{
  "model": "sound classifier",
  "dataset": "phrases spoken by 400 fixed synthetic voices",
  "train_examples": 39062,
  "n_mels": 80,
  "hop_length": 160,
  "input": "log_mel",
  "spec_augment": true,
  "win_length": 400,
  "targets": ["speaker", "voice"],
  "num_classes": [400, 4],
  "arch": "quartznet",
  "norm": "layernorm",
  "activation": "elu",
  "drop_path": 0.1,
  "depths": [2, 2, 5, 2],
  "kernel_size": 9,
  "stem": "single",
  "widths": [192, 240, 288, 368],
  "mixing": "mixup",
  "label_smoothing": 0.1,
  "loss": "cross_entropy",
  "init": "kaiming_normal",
  "residual_init": "none",
  "optimizer": "muon",
  "muon_scale": "match_rms_adamw",
  "lr": 0.0044,
  "momentum": 0.95,
  "nesterov": true,
  "orthogonalizer": "newton_schulz_5",
  "adamw_lr_other_params": 0.0026,
  "grad_clip": 5.0,
  "cautious_weight_decay": true,
  "magnitude_pruning": 0.5,
  "steps": 10000,
  "batch_size": 384,
  "epochs": 98.3,
  "lr_schedule": "linear",
  "final_lr_fraction": 0.05,
  "warmup_steps": 300,
  "weight_decay": 0.03,
  "adamw_weight_decay_other_params": 0.01
}
Rows from block 7, named by matrix and row number. Rows with one number belong to one channel. Each number is 128 + 32 x the weight over the matrix's rms, rounded and kept within 0 to 255. All counts start at 0. Numbers have three digits each.
# convs1: first pointwise conv (model.blocks.7.convs.1.weight, 288x288x1), inputs 0-71
# convs3: second pointwise conv (model.blocks.7.convs.3.weight, 288x288x1, transposed), outputs 0-71
convs1.111:152052214128113128099128128159133086128128128156110128128157128079183128128128128057128128081128095128144128128128128094117163128128093128178202174097146128128128158155106128128128128099071148128128128105170128128128
convs3.111:128149128128128183128083128164128227128128078116128128128106145065128128128156174085128172128155128128128128178145161078128128053128081128188084089128140128128128128128140128128128128128110128128215128179128074206128
convs1.112:061128128128046073128128144128093128128128128143158128128128128128128088128130146128128128101128128128128209128096128168109099098166114128128099128182176192128128128071128128128150091128104085146128128128128106157163
convs3.112:181128096165231128128084128038128099128128128172052128128128187148178151128142128198128128103128086102099071128128081128154141128128085128069102128128128128144111111093170128066084157182165128128128128128128133128171
convs1.113:128128140179128128128128128086084166099128128128128086128170128150128128044154128141128182128115175106128128128158128128150128089170128128128128128128128128070183079117110128128128165128128128128181180158128128128079
convs3.113:089128188128128115128075069128168205184177153079128089154128096128151098164128066128128128171128114128128128102104176157144151058152128160128095114156128080145155029128148128179184160067085128128122128085128128128128
convs1.114:128128211128142128128090079128144128129128068128128161150128134128128061128166128124128161128128128128102057160128128145088128128128204128106083128128128128085128128083186128081160128128065197168128103128128158128064
convs3.114:097060152128128128128128167128198183128050070128128197128112091128047063128128128128157128195143179128128128148104099128073128114128053128128128117150106128174128128128128152128128128067065170083128128155128102161128
convs1.115:142145160128128128128128128147128128153058087128128114128128128128139128144172107128128128128128147128128128047128155171128128128128083128108095090076160128145128090128115172101091128128128110140128128146133128128128
convs3.115:128111128128131128128128128100170128147076128198115128128170128077116128128128128128105128128128128074094138128149128128128172128101210128128160128128128128128163105155128128179128162128108171128102128128113102114142
convs1.116:128079128132078182018128153070101195128128128128077128156098128100128128128168211128080091101182103083088128128092128128128128171128128155128159128128150128128227128128082166128128076128164187084092128128128128128128
convs3.116:160128128161128128128128128128128090128073056128128102128128128128128171128081128128128108128128128176147128205085128110102087177128128148128128128213135128128043065128128128128128128128128128194139128051128128128128
convs1.117:189128170190128128128128107174112128092128050128161182104102185111128117128104128128112151128128128138064128101128128128199128128128128128183113128128155089092128128173123128128128179128128128128173202128129095128128
convs3.117:105191159142158128128165191115150128128128090113128128128128128128122207146128091128105128128045085128128128128179128054147128128128128146160128158128128128128128128082162138096152167106128128128090158128184105137024
convs1.118:136128227165187128128128159128083128128128128128088153128128128128128147128128213128128128128128128175128000128128178058073166156128128144115089128128151128128170102096151128128128156107128101128096128128088121101112
convs3.118:128157029115185128161128128157113128128128128128128128157147096090076109128128128128128128027128000128128089159128106128128060166128128163128128128128158128156040128128148128128112205128093209184073153128128087128128
convs1.119:128115128076128128128046174207128074051090128172128094128128185128191150080128209096165128128128155195094130128128128107128128150170128177170128128079082101128136128128128128198084128061128128128128128156162128177128
convs3.119:128128128123128128146128128195128208128128188056169128128128176184128128128164192128173083105128108128132128128128128193134128128072103128128128119128128128128109128128128128128128128128128128112128169149082128128128
convs1.120:128128128128128128128128106069154111098128128069092128078128097087145128093117079037128128111128128128134114113128132175200128128186102100128193128128128085170128128157128128128081128128193077084128164198128074128096
convs3.120:144128128128128128128128137128164158128151161128145128128128097081096128128128128128166168128128137128128128091108128183128095145174128110128128128128128128128169102128105147128119128128148169057128128000128128128162
convs1.121:128128128223128181080054128128139187128128194085193155184086052131128099086228128128128176111128161177128080128128128174128050122168128128128128182152128173109111128112131092151157165128079125128128109150128206107128
convs3.121:134148128048120128128184152114065128200128128154153128114163128128128073187128189168114128128192105128128128128204135106128081111128128147145128128058146000163186057146128000051193128154077128128162128128128128133128
convs1.122:128128128110128128174128154202128187147236128124092128128121083128128128120093170128128127088128128097069144128128128128128128128128128031135058128169091125128128087096128194128128128117128046171128123128082128139095
convs3.122:060109128145107128172138103037128164059158087154128128073201128128066162128220128128128128128128041128181178143128156118128173053128128128128152128128128175128072148128128128161128128156070117157128075082113158128012
convs1.123:178173081103107127128128128066128128128128128128128128128194128174128128128144096128128100128087128080106128143148128167128128147128128147063128128128128128128092128128128195095154226128128091128145128109128099170162
convs3.123:128196128185063111128128128128075128166128203128102128128128095128128128128171128164128128106175128076128128148152113085096128128128128128215128047128128128163149128057168128164128128128128100128128128202128128128128
convs1.124:128128151164188128093113153128080133093190128103097128185159165128128128128128077128158128200128128128161128111128206109128128093128078098141088129174083035128128128128128168128181087128128128066128128128128192130128
convs3.124:128128168128128128080146100091128204173128128137094128183200176128128128098142080150083097182160225074168181128128085128205189128147128128128088128128174149184128128128098109095171132128128128128155128128165128128128
convs1.125:098128197128128128128185139128168161128128176090128128090128160062128104128070128107128087128115128156143120090128172128095068106104079091128169104164128152150128059128085104128036128109128128156149112151128181128128
convs3.125:176128181128128128128134128128128128141128094128088128146128128128095195094214111128128128128183113152128154139128062182128171093128075128128128128128128023128128171156128128128128104076099127067159128128128175128128
convs1.126:108128128095128080080076088128167128151065201110191128174128128056121170128128106167087128076089109120164128128180128128193128128128085128091027163128128128128063128128128128128128213141087139168181084190092128185146
convs3.126:128171034114128165066140134170128128128128170128106178128128159128144128161099145128190071147117161179114176128096065150128167128085128128109128087166064113073128128090128000128128191083128171173090176199075128128151
convs1.127:165128081135128128128128128136095128150091128158100094128078158089100128128128169100171211128174190128128057201109128068128099160178128128155128128173088047183128128080179128133128158193128085128128161128128128081128
convs3.127:128087171091044068128128194169128128089128077128147128128128087128150152128140170072072106128159199128128077128152128096090067197114128085128137128128050156183154128128104087128128051198093128128203128081128103173105
convs1.128:128128111147169128154187128128106170148142128125151128120128101097107128128095128128128128128079128064175128091128161177079128128128128158157128128128128096128128126137107128142118107128128128128128118128128167158176
convs3.128:128154222128128128128141141177079128128128154210207095101128073109101094128080074128128144089128128128077159128171128128029128128128128128177128128128093107128128128110128196199128128128099128052187073128151128128128
convs1.129:210096148103128128128105128063108128152095128119096145147128096128128128148128128068097128128128128062128130066147128105128109128128075128120091128128128128077128128128148128128135128175128128083121129167128128128128
convs3.129:165128128128128208128128170128128128056128128159146090097176128046122128193128128128128110128056128128128154128128149177128128128113128128113128188116184128128051142128128128170171128151128128065128128050128166128128
convs1.130:120171083128128164128156128090128128158172128175156128112128136228078128084128128128128147190170084128198226128186163159163124128130128047128169128190101128104128182128164139108185128128165128156128128128156128228128
convs3.130:128128095128168082128056128128064128128077128128128128143128128061050081128144128160128106081181162128173156128214128128128128100128128082128167069128128128177092141128128191128073085152167128128128172049150128128159
convs1.131:135128093128128128103178089102128128128128128166128155147128128128128087161128128163128140128179146128128128157081128079145128128198157128145112128093170128161128108128189128128128128128147032178128128060161087105128
convs3.131:128128074128090160128176154076076128128147128128078141128128178128140128158128083128147074128128128150128094128128146170128128051130128128165088117128128128187100128146086155128044128171128155188128152128164082065128
convs1.132:176069099112166128156128128087087128097128070128128128128164128097128128128128103101128128128128128146128106082071068128171128128128159064179129128128161136128192128128062128128106081128128128082128128128074128089128
convs3.132:128128158144111156128128098095128033109032249128171170128127131128128128128128143069128067128128128128055168128060067158185225128128104128147185128128128128198212097052128128092090077061162128128150158128098128128100
convs1.133:128073157066128128128149082096196128064197128081128081146128168176182036144128128112157163128128128159128085098070128128097128107091128105095095128128155176128070128128128142128128128128128136128162153128128128151128
convs3.133:128115107096140087109128128128162164167128128128095128128128165243179139128128153128176128141108128128168128097128128128175097113128133128099089091174092140128098226128128128141128128128128128105110169083128128128128
convs1.134:128094079161098128079128128128043128161120054129187128128128158128200128128086188097128128128128144128128046128128167128169128128128096128117087128095191185177152128163077128128128082160067089211128076128128128128096
convs3.134:128151017045128128128203128128205159128128135128091128128116128166185128122128071097084128128099108128128128128147210128188128128128128143112128128094065196128128128188128128089128128128128135152128128128145104104081
convs1.135:115128128128075128084128109183128151125128106084128152128128128079191128128144128149165105172102128114128128106120128170140161128128128180128190103057128128096060128145103128128128128128200157128155128090086094128090
convs3.135:170128168102128175137179128128202128128173128123128186128128128128208102109147128165161151128086159128128086128128094093128210175128160080128091128103128189128107128128111128096128142100128128190128128107055128090128
convs1.136:097110128128128157128128128056128072087128086087128128169128150128128128083128128128128091069128128116128139128117161159128128128128128133062211162128128128152128128128128176128128079128128128153035161128128128128128
convs3.136:167128073128106149128128128131119159098149087138068128128162107111128102057096128185206168128154128128115128128189069128128128128102128078128078128128068128167127062128128128190128161190128071098088097143163128061159
convs1.137:083128090078128128218128128128128085128075186128113128128128045128105151134105128128128128128128168128128179128112128205128128179128142128128128128077148128128128040025128078149074200128111128128101060064153037128128
convs3.137:128079128128114093167128128157072079128089128128128168128128052146148128073072128128128128157164093156075108128128132128098063128128189128128128128128128114141128183128168116128158128110128180075128128107128066128099
convs1.138:090128136128128170128169203128173128128128128172128080064151069128152128104158128159128128128128120128128106128128052128046082176071128128128115090092128000097169128128128128106128097128099186128128128165128159107155
convs3.138:128128128128103128128041128070128101128112091088103190128077166150250128156069128107128128152128167073071128115143128128104072080055086136128088119128128171128128128128128128128178044153180058072059065098165157062128
convs1.139:128128128142128145101061176128164100132150128154128128150128181086128147163128128148118075175128156128146089191128128083128128162145187128128128148128128128128128133156214128128128149128128071128128092128216137128128
convs3.139:100128128176128110128165167128167218089128128128128128128152148047128149105185128105055066128128104128128128219174128096128161128128160117128128082190128213128128128088096128169084128128128110128128128128128128128103
convs1.140:128095128214104051171128128128128128109128128128128095128091128128103128138128128068128128128155179187128149168075128205164128128108128139165128096048128128162128179128128128128082128140081128128197092128128128128169
convs3.140:153128128180128128128104128128128118152128128128164128128128128088181128190212149128173158052141128128128125152128176071128106128168128128163090097190169154113128128128147128120147128128128128123128128053121128186174
convs1.141:128128128139151108128112167128128110144128128085128055081173128128089044128181128128128150148142128128092128128128092190128066082128128060128219095128128135128169148173128128128128181159093108128128098094161128128133
convs3.141:158195128150096128128128128128128099092123128178188082128170078128100128090080180120130070128201128080095128102164128128178127073128128084108128128176128086128128128096128083176077104128081128199128101128150160161128
convs1.142:100104128128146080066128155128128045128128134194128128110128128100128128173128128128128128128199067085130078128128128112128175128128128067136171128052095167128128128128214128128128128128128074128104072096128128107084
convs3.142:178128027187183091128064160128128128103128128176080111191129128100128111128128064162058128136198132128128109128128128128128189055128165117128128128064128101162147079128074128200128128128118107128116128128197129128128
convs1.143:186144172128128128076168128128128089165128128128128128128169164019092078064128128148115162094128128128070146128160189122165140128128088074128128128161128190099154074138161116032128128128099070076128188128221048128219
convs3.143:128126128128190112153145128128128102128128128012128128186128128128189081128128098160128082128075068128098166128128096128161128128128128128073128128128104159157106161164128128128092128132169128128128128143028092087128
convs1.144:128128128139078179160128128138128128096043078128128102128128128111128174128147057128095101128150128128113128192036105128128128128128165099128128064110128128128128090128128128137156128129128128108128175128128179128117
convs3.144:168222112128181152128128128128190083148098128128128128128128128128061128150107128128152128128128128128113137152046128212088128128154150128128158128193118128128128113128129128050108170128105152147128128128128128128128
convs1.145:128128128157128128086187128128178097128128128139176162100186094054219128117128189128157128128128128128128087128128033105128128113128103174103075113128128100072128128099113067152128128128147109067128168128128085128128
convs3.145:128128103162128221128108128128077128160114128128171128101128079157159128096128128128128128094107128059064128159128201128128060128083124128128128097128128128083182128176128128196128109128128128128128104128128063128128
convs1.146:130059075141128128128103106156083198056052120155198109162097128174116185128133166128168128085128128128091081188128075144198152128137128128128128128237171094128099128128192128066235128128157219128155128128128128151128
convs3.146:162182072086128173188154128128128128128211000128128128072087128128010128075128172110095157111176128128121103068133128106128087173128128128162128228128202187128160141128154128182081091128100164102145163128128066128128
convs1.147:128128158128087112128128128128128111087079128135128183099128128128166184128074164102128208084128128158128128128176128100166155071128163128109128087179107112128056174151128102128120175191128128052128160128128117063128
convs3.147:128101066116107128128128128128128128180092104128094073128128128178128128128128162128076090058064128173173128128128128093128154115165128128128128128093165107139128128128128128173128082162128128128176111128114056105087
convs1.148:087128083128087047175128092150128053128177178128128128136167068128113096128128095128128128084119128056062148162081128104155087128120172128128240094128141128128128153128128128156128128128154128128171128128103145128107
convs3.148:128128128128128072128128128119128106076128151176218193128128128211128128128179155128125128128128128128164128128076097128086171128101128199181152164128068128055153139128128128128128060128128175170111128102090146128110
convs1.149:128061144128128070098039128078093075128074150175128128128102128129159148128128128128075142092128128133128123128098119170128083100128197024140053128203071144090168128107128128101128128074128128159128173166128128128128
convs3.149:128128128205128180128178186128072128128096128095185128128128128128128107128128164156096170128157144128128110161068128147121128146097128102128091128097089206172094073090128159128195194155128105128080128093138165128128
convs1.150:128128128174075182170180128128128128171060128184119128128128150117201110128164153067128128180128128180173213113184156128128128128128128155113128151043128109105108077218082075128128128128136128128128088128128072128128
convs3.150:128106182128128163128177128128128083128165128128128094128171096158185128128128084128160128107151128169128211128128128128185085128192128175128091088175157051072128149113092128075128128101128128083076128172128106128128
convs1.151:159128128128128128128128175094104128137098180179128128128128128128106144128128194086128192178085157128128128187043139077096208128050128128173128185128099126128167139128128100128093128128128165128157182128083128093128
convs3.151:128128064188128184142128128128128128128165147154048128071076128128128184106170153154158168128128091128128128144183128128128076101128173074128128142079105144095128128128104095066128128128153163128128128128128128159128
convs1.152:128165100094128128128183128128128128128128128067128128128116190128108101128128150128128122128142056166153092085096030113128128135150128128106191128128058128128128066128128128118106072128128101107128128128128111169111
convs3.152:128128101151128128128179200124176128128128062128128128148151181200178128128172128128112128128128128128128092128084222128128128128128128128102138128128102084079128152254149128109128128154178154127128128128128118064104
convs1.153:128165128100194128097131128128128166128161171149070128128162128089128128128108128089182187160128128128097101197100155171177128128158112128021128155128110086122148128201128165128162047128128071128107133130128128128128
convs3.153:128137128128128150169128142085189094128098165164128128128128128159145111069128128211128128229128128128128104173128082072189157128128138128068155128128128128128153128128128128128128128128149060128166128107142138128128
convs1.154:128128128128189108128128173128128128095128128172128111098128110084128092128128067128128126170128128094101100128128175194128128220184113052128199128143221164128085155151128128128128101146088119108079171167128152143073
convs3.154:128184128128140052162128117173128128196128111128128128128146076128128128176128078057168220128128128186173128160154128073191048029094099128180161120128163128103128115128128128128108128128128171092128128128128128149128
convs1.155:128250080128151141128128128128073154090128167128128128116128128056072128113099109128128128128128149128145087215164128067128042128128082156128128128128128179116097169112208128035058168128157096147128175128238130128089
convs3.155:128042128088128113128088162126128128146113057128078207128128128215182128128093148101206172128097128128098128128128143128200083128128128128083112128128160128128093092083208111104128128128128087128172045128128157081114
convs1.156:128128092115095128128082128128128128141128047128128128200128128128062114128147128128079128088128128160128056128128128065159118128128150186128110128128128096128128128155128128143142128128147149162128095128091163128185
convs3.156:163182100054128128128128097142128171128128163128128128128128160128128199104128128128109128128090072128210172128148168128137128128123128128128128076128128168091128160092128128083128128128200163092128128169128152128128
convs1.157:068128175128156128128128128156143098173128128128128128128159143179128144100128128128089152128128128080205128134064073197128128125128128128128068159128082077128128104128128090121098177171165128128125128128095034082147
convs3.157:128128034151128118128128069128099142128083128128159128128190128128128099134034148128128128087186115128128086128110103128128128128128128128073150128128151156128128108128128147080084077145156166128066128128100049196128
convs1.158:168172158128128177128075093128128128118128128128163160128048087151137125128128151128154128096128185128079128128128112128148095156128128128086157111128149128128128128128128128113128128128128150096154159089075128054128
convs3.158:128071128128094147128131128128128171117128150128148128128128097112128189150128128162128104159128055085157152065128146177095128128164165128128151128128128178160113128128128179096128090128173128169166181128109128128128
convs1.159:183076168128100128128177128100149074128128128128128128125128128100157128189181128094163128128095163128187170099097063074128128128192128128128177093080128086157128145069148128163092128181128089091128189128180128173128
convs3.159:079094128075118128113128128160148128128128085183128103128128167128128128087128128169182127179128128128181128128128097142051166170128128147105128041100128090128128057074128156116128128158128128128128081203128128118128
convs1.160:128088128091128128109128128122163197128128128112199198071128128128128128140128060128128128128128128083000044128128085163128128128073128078128177103128076128128035128128178128128128155088184128076128128148128128128128
convs3.160:128128178090128128111114128128145128180159128128128128128067128134128128128104170128128114160128128128128069102128128128128128146220128092128128177128165094142128069128128034099128128100107113128116128128194128086191
convs1.161:128106224128145128128128118128101161161128040162116139128156185128088164146117128128110096128128128073128133128128128156150128128071106155128128201066128099128154081177199112158104102128178128128128128160128128128128
convs3.161:137167225086097089128142128128215189128086084128128128033086108128167174210128128128128160128160229101108203128054144117067128082128085104137128128103128091128128128174128128074160182128114128096092128128147136128087
convs1.162:128128128128128077128162112105096203128128210040135128107128116128128128177128128128128128128128128128128128128128159097160143106128128128107131209055128149128171062139229093111193128128128192128201128128077161203128
convs3.162:128148128128128128128128105157128121043128151092150153128072196128181173128134069104128128175128110129072128128105099185208113128128171107128166065110128061128128195128140128128128128176146128142128146128077098076128
convs1.163:128128191128145107128128090128128128073104163078128078175084113067151208167128096128142128128128128094128128169098128100128128128075128175103128128222128156128154171128142175086128128128128084128128128128128132148128
convs3.163:128128100128128230128128128128179128128128128168112128128128128055128128128128128128150128128185110128171128128198074128176158128128128068128128175128128092174128146084128162128128128094128056128221178167146154078128
convs1.164:070184078128165090128128106098128181101209128128182128128128088037128064155078134048087128128128150148128128085077096167094166142221128128189128128179092150128128128128128128100128191128128128128094152128128128128128
convs3.164:183163128131128054128128128128128102128181096098128203177123112068128128074128160136139116128231128088088128108106071128094159128210128106141128128106164095128162151128128128128056095128178088128152128128113163128153
convs1.165:083077103092151199089128155103128081128128128108128128146128128152172128128128103172012128128128129128128144143128090128128128151161107128158174136128128128128104128106119172128128113211128128153128118159128157128128
convs3.165:128128170128128128128128060128192128128088149128128128094095057114128208128128128128144164128128128128196128176128166161128128139128128128186092115128164046102128104128128085192106084128087153200085128128128091128128
convs1.166:128128128095128128128105118128128128128090154092171128169105180101128128151128167128000128128095172160128101128066162086128109128128117128128112128128166128128128128128128128161128128128128128128128128128175128076128
convs3.166:128156128188153128128128128094128162104128086187128168128128128200189128128158154128128169149150077127128128128161128128157160128128128128128128095128128092128064128089128171128145128128128128128154128218128138063156
convs1.167:128128128128091128109159128128091153105128128128080128080128209161059128128117055128128128162128128128163128195128084128128128128128150128164148151128163137128128079128092000088128164103103128128128128184128160158124
convs3.167:128128128128128128184086128067128147128128128161128101128153158128136128128128128128128128128128128175113128108128128128109128128128153115141128067128128113101042172127128046128128128128128171128201128090074128164087
convs1.168:093128146160060156094128128128128128142080159128128151096154170157128128135128178076128128168128128128128128128128194128192101147128181128128128128152128128143105128170128128128128207107090105128128128181112137113119
convs3.168:128069165128062111128128098128072171164117150128128091128128128128073044115128128148078128143128128045200128128128128128128210102128088115144128128131128125128080128058217128128195128128128128148084149209128128097128
convs1.169:156100136128207128128050183112128153128128128155093096116162128148152128128128151128128128201090160175176100061128129128089128149151134009065128060128077128128188099096102128184128098128156128128169085128152128113084
convs3.169:183128128111128151087182128169073128175164128139128091128115077103029127175150100177156128128103165128128187205089092095119089086193211255128179151103128231128188128128128128149102128143128171128128225128099128196128
convs1.170:150128128128105128190128147128108175128102090113128109128128128189128128167199164110128128128128128166128151056159212041128134128094140203162130229128128128150146128128128128128128037128163128174084111141063128086128
convs3.170:128117128128128128128128100092166128174128176165128128060128128236157128194202108091128064137128128127147128042068234128128085128128074226166128067160071128086153128128128169193158160081162148176165128128128173119170
convs1.171:155128128128149128128128128182158128128170090128128067069128147128128128049128073128110128128097074029128128151128128128128128128128078128159095040074128073128161179186128128128128128128128128059094128128172128128204
convs3.171:128128161181128128106128128109128128128128128128128128128128179085100095154076141142128128133128185172128128128135162059128128128078097128172092154128128128128067175157128128128128134128128128128062114128128128128164
convs1.172:196142160074128128128119128128160182128128128081073163128170128128128100185216128114128128128128181147103062128098178097112079128128128000128128128166078199128128128099100107128128236128128128128180161128128165128149
convs3.172:128128065212128128128128128114099128095128128128101128128128128107101103128065131128161128128128184128155047090093094128128128128137072063158148199191128000128128089128128128084096128151128128128206107163102128136098
convs1.173:128128128128128118128200128073137128157128128128117061128128128128089128128151185128098128128128165128128128199128105128128194112147081128128090128128128132128128192128128128128184190128128155128113128128128128128128
convs3.173:128097152128108128078078083197128152128044168212128080128077128166198128128128119128083146126128107128128128128128128230128128128128128128146154128128072205128128128128095128128128128102090050199073162128128145092093
convs1.174:128128116128128128128106064074165112176128128155096093128159152068128128073154171151084128178166150128128093128128072081061128163104128172128128085107182085128111128128103084192128128128128089108128131128094102125111
convs3.174:128128128105128128128128128128128128128156170178106168202128098128152048143128135128161128153047128128128128128094077128128085157128128180163090128128128128128101128128128128143128128118128177128128165091128220128145
convs1.175:128090128128128061164060079128128130128064093128161070128128140128128128143128128128128128128128091106114102128124128093121190128075107128128077140128128128128153128128128239032128128128100128128128205099148139067117
convs3.175:128128128104128191138128128128128191128138128128183162196128128128128128180086103128115150128100128128128067099137104128166051128160114128185181156056128108092128128063128205187128083116174105128128089093128086151128
convs1.176:094128128149128128102062128128076128083090128157128128171128128140162128128128128168128128152128080136128106150078128064092128104128128174128128128128089066128128118073062105204128128128053128128161128128101128050128
convs3.176:128128195078128128187114128154128128053128128128150190128115178128170128128095120055128091128107166128135165128165128167128067098188128157148128128128147128108156210128078110128128128182115128128128081089128128050176
convs1.177:104171081128128128128153128182101128147092071090128152128184189190128176100125128077133186128128128128090128128128128093102056146128157125128179128128128116068128128120128128128128094071111128128128160073128128128076
convs3.177:128128162207128128128128128139202080079080128128128229128128128128128192128128128128099169171090177090128128128164128128128128186188128092128182106128128128100159128079080128128162133128144128186128128050128146034128
convs1.178:128128172082128128128128179164145110128128083092180128128128128162128128064128128128128140128128065100128068089128141134128162128128128128082157171128128128128128162128043094044128145163085194170128131200128128128175
convs3.178:120128128080089158128128128051128092168128128128128110183087180101168128062128128127112128151128191175128162084239128080128162128150171128101128099128150097128162128128205128113128128178085128128128162128128210128176
convs1.179:140128128024069156184128128128128128159128092128059128128159128160128222128146128166095185128114178128107117128128070128128128128128128066073174086149074128046108139157128128128105128128128128128128058128128128128128
convs3.179:128068165168157074128172128128170128137086128152117128128128160198218128128128128128200128128128128068128096128128100128128128128119112128128128128164134128156146167128128154166128128164077128128169102096128095128121
convs1.180:112191128128159156128128128128128128128128128111165128167151128078128080156074128144128128087128128128128128128103128085078174128128128116128128190128144143128087128128128128139081128128110128128128105128128150128014
convs3.180:128099076137128128128150145160161075128092128128128153083128128199104128179133128128128107128220128128166128102057128086128138128128128128128173148128128128128111128128128150128128128128128091128128142150128128143128
convs1.181:188120128105120128116146204128162128176087181128138128128158128169128128144128107128148088128066158096128161128113128122128174128169078144082128128128169128128128128092128194138077223170095128092098128128096128128151
convs3.181:169138128128128063131102106128077128171128128141128053128089128156128144169128167174128128128128128128121128167128128128104079128128190089128153007128128128128128105117128080191128128128128142180183128181160073128128
convs1.182:113099128057079128128128128128073154128128139128100128198128128187128128128128128122128128107128108128048180128094128128151128100128105178234128165102032102128128152128071148128144059128090128128100163187128128128128
convs3.182:122214128128098135083128150128164164128128128232092160128128163086077128125128184128054178148139111142191110222128128119062128083128218128222168128128086143128141128068128128056128075128128128119089168107128128195128
convs1.183:158128128098128140128128128128153171075128083128157128216162128128128128128128177128093070128128128128128091168128128128128128128128150075128082178143084159128128082128100148128102174128128215128198128094104218128047
convs3.183:128128128128188128128128067128069142128241128058159128128144128128128201128128148157128087095128128107128110128128099164076062158128089128128169128128128102078128144128048160186128095098128128128128128128128128128128
convs1.184:132128128128043128154128144086097144128178128094161061128128103162133128080171128108096128128128020128128128128128183094128177128144128128072128056174128089155128181144164128108128128128128128128128128128128128128128
convs3.184:128193089128184174182093128137134128165153046095080128091087128176174128158128056069112168092128128111070158128128158078158218170128174128128075128191128128162167128071128161149128128106070043103128101116128128165128
convs1.185:146128128148128175156166139128128113128159172128109128128128128187128128174098146128128128128128128128128128021079128128128194214128048086128194124128128128128095162128157128183167176128128128161209076181150089067128
convs3.185:092128115128128182147187148128128060128104157128115128171227128128085094162142128128077128128128128114103171160085128128036128128191128155128128128128128153048071128128078128175128128128148128188142128128109128215128
convs1.186:155148128128141128128128084170086128153124128165128128151109078099128128180087128138107128105128128198075128128128187107109005148128128128128128128128111128162128000051128128082128128128098151128107128128169175128128
convs3.186:166128096181128208128112183128128054185128056128128133071128150086128128128070100128160128131128156128128213128080255062128093146128126128142065074128103128106128128128128128128059089180152118162128128128128128128128
convs1.187:128128128097025128099202128128166158128128157083128096159085128119128128128103128128091117128128069128128128090128129128161128128128128228100255144128156075095063165128182067078128199128111144128097173128151081128169
convs3.187:128128128176128090045128086165184128091141128102086128128128083202100128083128128142128137128160130101153155074128198205159174128128050038128024155053169067162060101119128154149164237086118128128128128128135128068184
convs1.188:128118128056072128128151179104128128128128128170128128158128128128075035114128096084128128128128128114155191128136123128077190157128128123210128107128115128128044128181128128047173168128164128146161169128099107119128
convs3.188:080100196230128100128128172128128161082128128128128128156111128128067115094128170128128128128128189128080155125058080104128181128089128185128128128082128128128154128163114093128128128156128128128128163112168151128128
convs1.189:128132131098128088053149083181147144196157174128089128128128128246128128128169128140106142128153122128128090128128080128128128065128128122128128128084168167139093151128072128128128111128128064128200128128153111070056
convs3.189:128083128103128128128110128132128099128128163146128128196128086176146128157144128180128128128128111143080186167166173157084163128128128146128128128200128086083128114171128128128128091128128070128128128128164064147128
convs1.190:128170128128108114128128062128158128128128085128128128128128166128173128128128128155106128128128089077106128142108128108172128128081128100128128151104095145128163128180128128128128126183128110128149128103108128128128
convs3.190:128128128128128128128128128132128128128128165128128143128082128128128128128128128128116128128087128128128105128128108198128128115128128128100171128190128137086128128155128128128128139128076128128128128247116128128128
convs1.191:128176138128128078173128095128206100153128071128108128128144053163128128128128100142106128128128128184154128142086128128128118163128104128156161128182128128128128169098128098128140183128098128128105128128128128128154
convs3.191:128167128172160128097128094128090070128128128128128128183084102128128147084218137128162156114128128112128107128179116128128145147141073117128128136128128095128191128161128167161128122163085239128146128120128128188128
convs1.192:128104128000128056094128128169128090128128128128100128057173128128128140079209128128098128128128069217150128255128111128128128150128128158137128128128096171128128130128128156150087189128128128128092141128128087128128
convs3.192:128086150156081087104086117128135105128119128118150058128072126128101128151175128104128255128128096149128128128097128098070128076182196106128141115128128128076204128071095152128066132128085128128128083128128128128128
convs1.193:164077128219128151128224128190128166128128128128160128116128128091114128128026128128128128175151152082069128135091146080128128128128128174128081136100128148128088128128176128128128128128128127076107128128172128100128
convs3.193:091128181110128101106083128092161128128088172159128128128085128145103078128128128074184128128128086128138144128144128128128128128093027128128172141128157255093128104128160081173128096128128152128074183128104128091128
convs1.194:098128110100073128175203116128128128128128129138073128128128128128128128178128128128063095088110128185128128056128128075064148089128128095128078086128079092167128128128123079138128115126128163200128128138128128128176
convs3.194:103084128128128128128128128128128130128171128156128128095128093128128128062158120128074128047128101128128099128116162128128128128128135094164128068128159052128139056128128128128074128128165128128066145149128128070167
convs1.195:128092128128128228128182128180145149128128157128208066000107108110128082128078090128148128128202128214109086128128128128128090106153128168087097128128128075128166163101112128128214128128091094128128176180128069128128
convs3.195:128128156128128128070128193191128083128095184161078121141094128133149100040080128150128128128139128128128080128128093178128106141147099099163128128166128128145098128128128166115128077176186128128164141184128097128124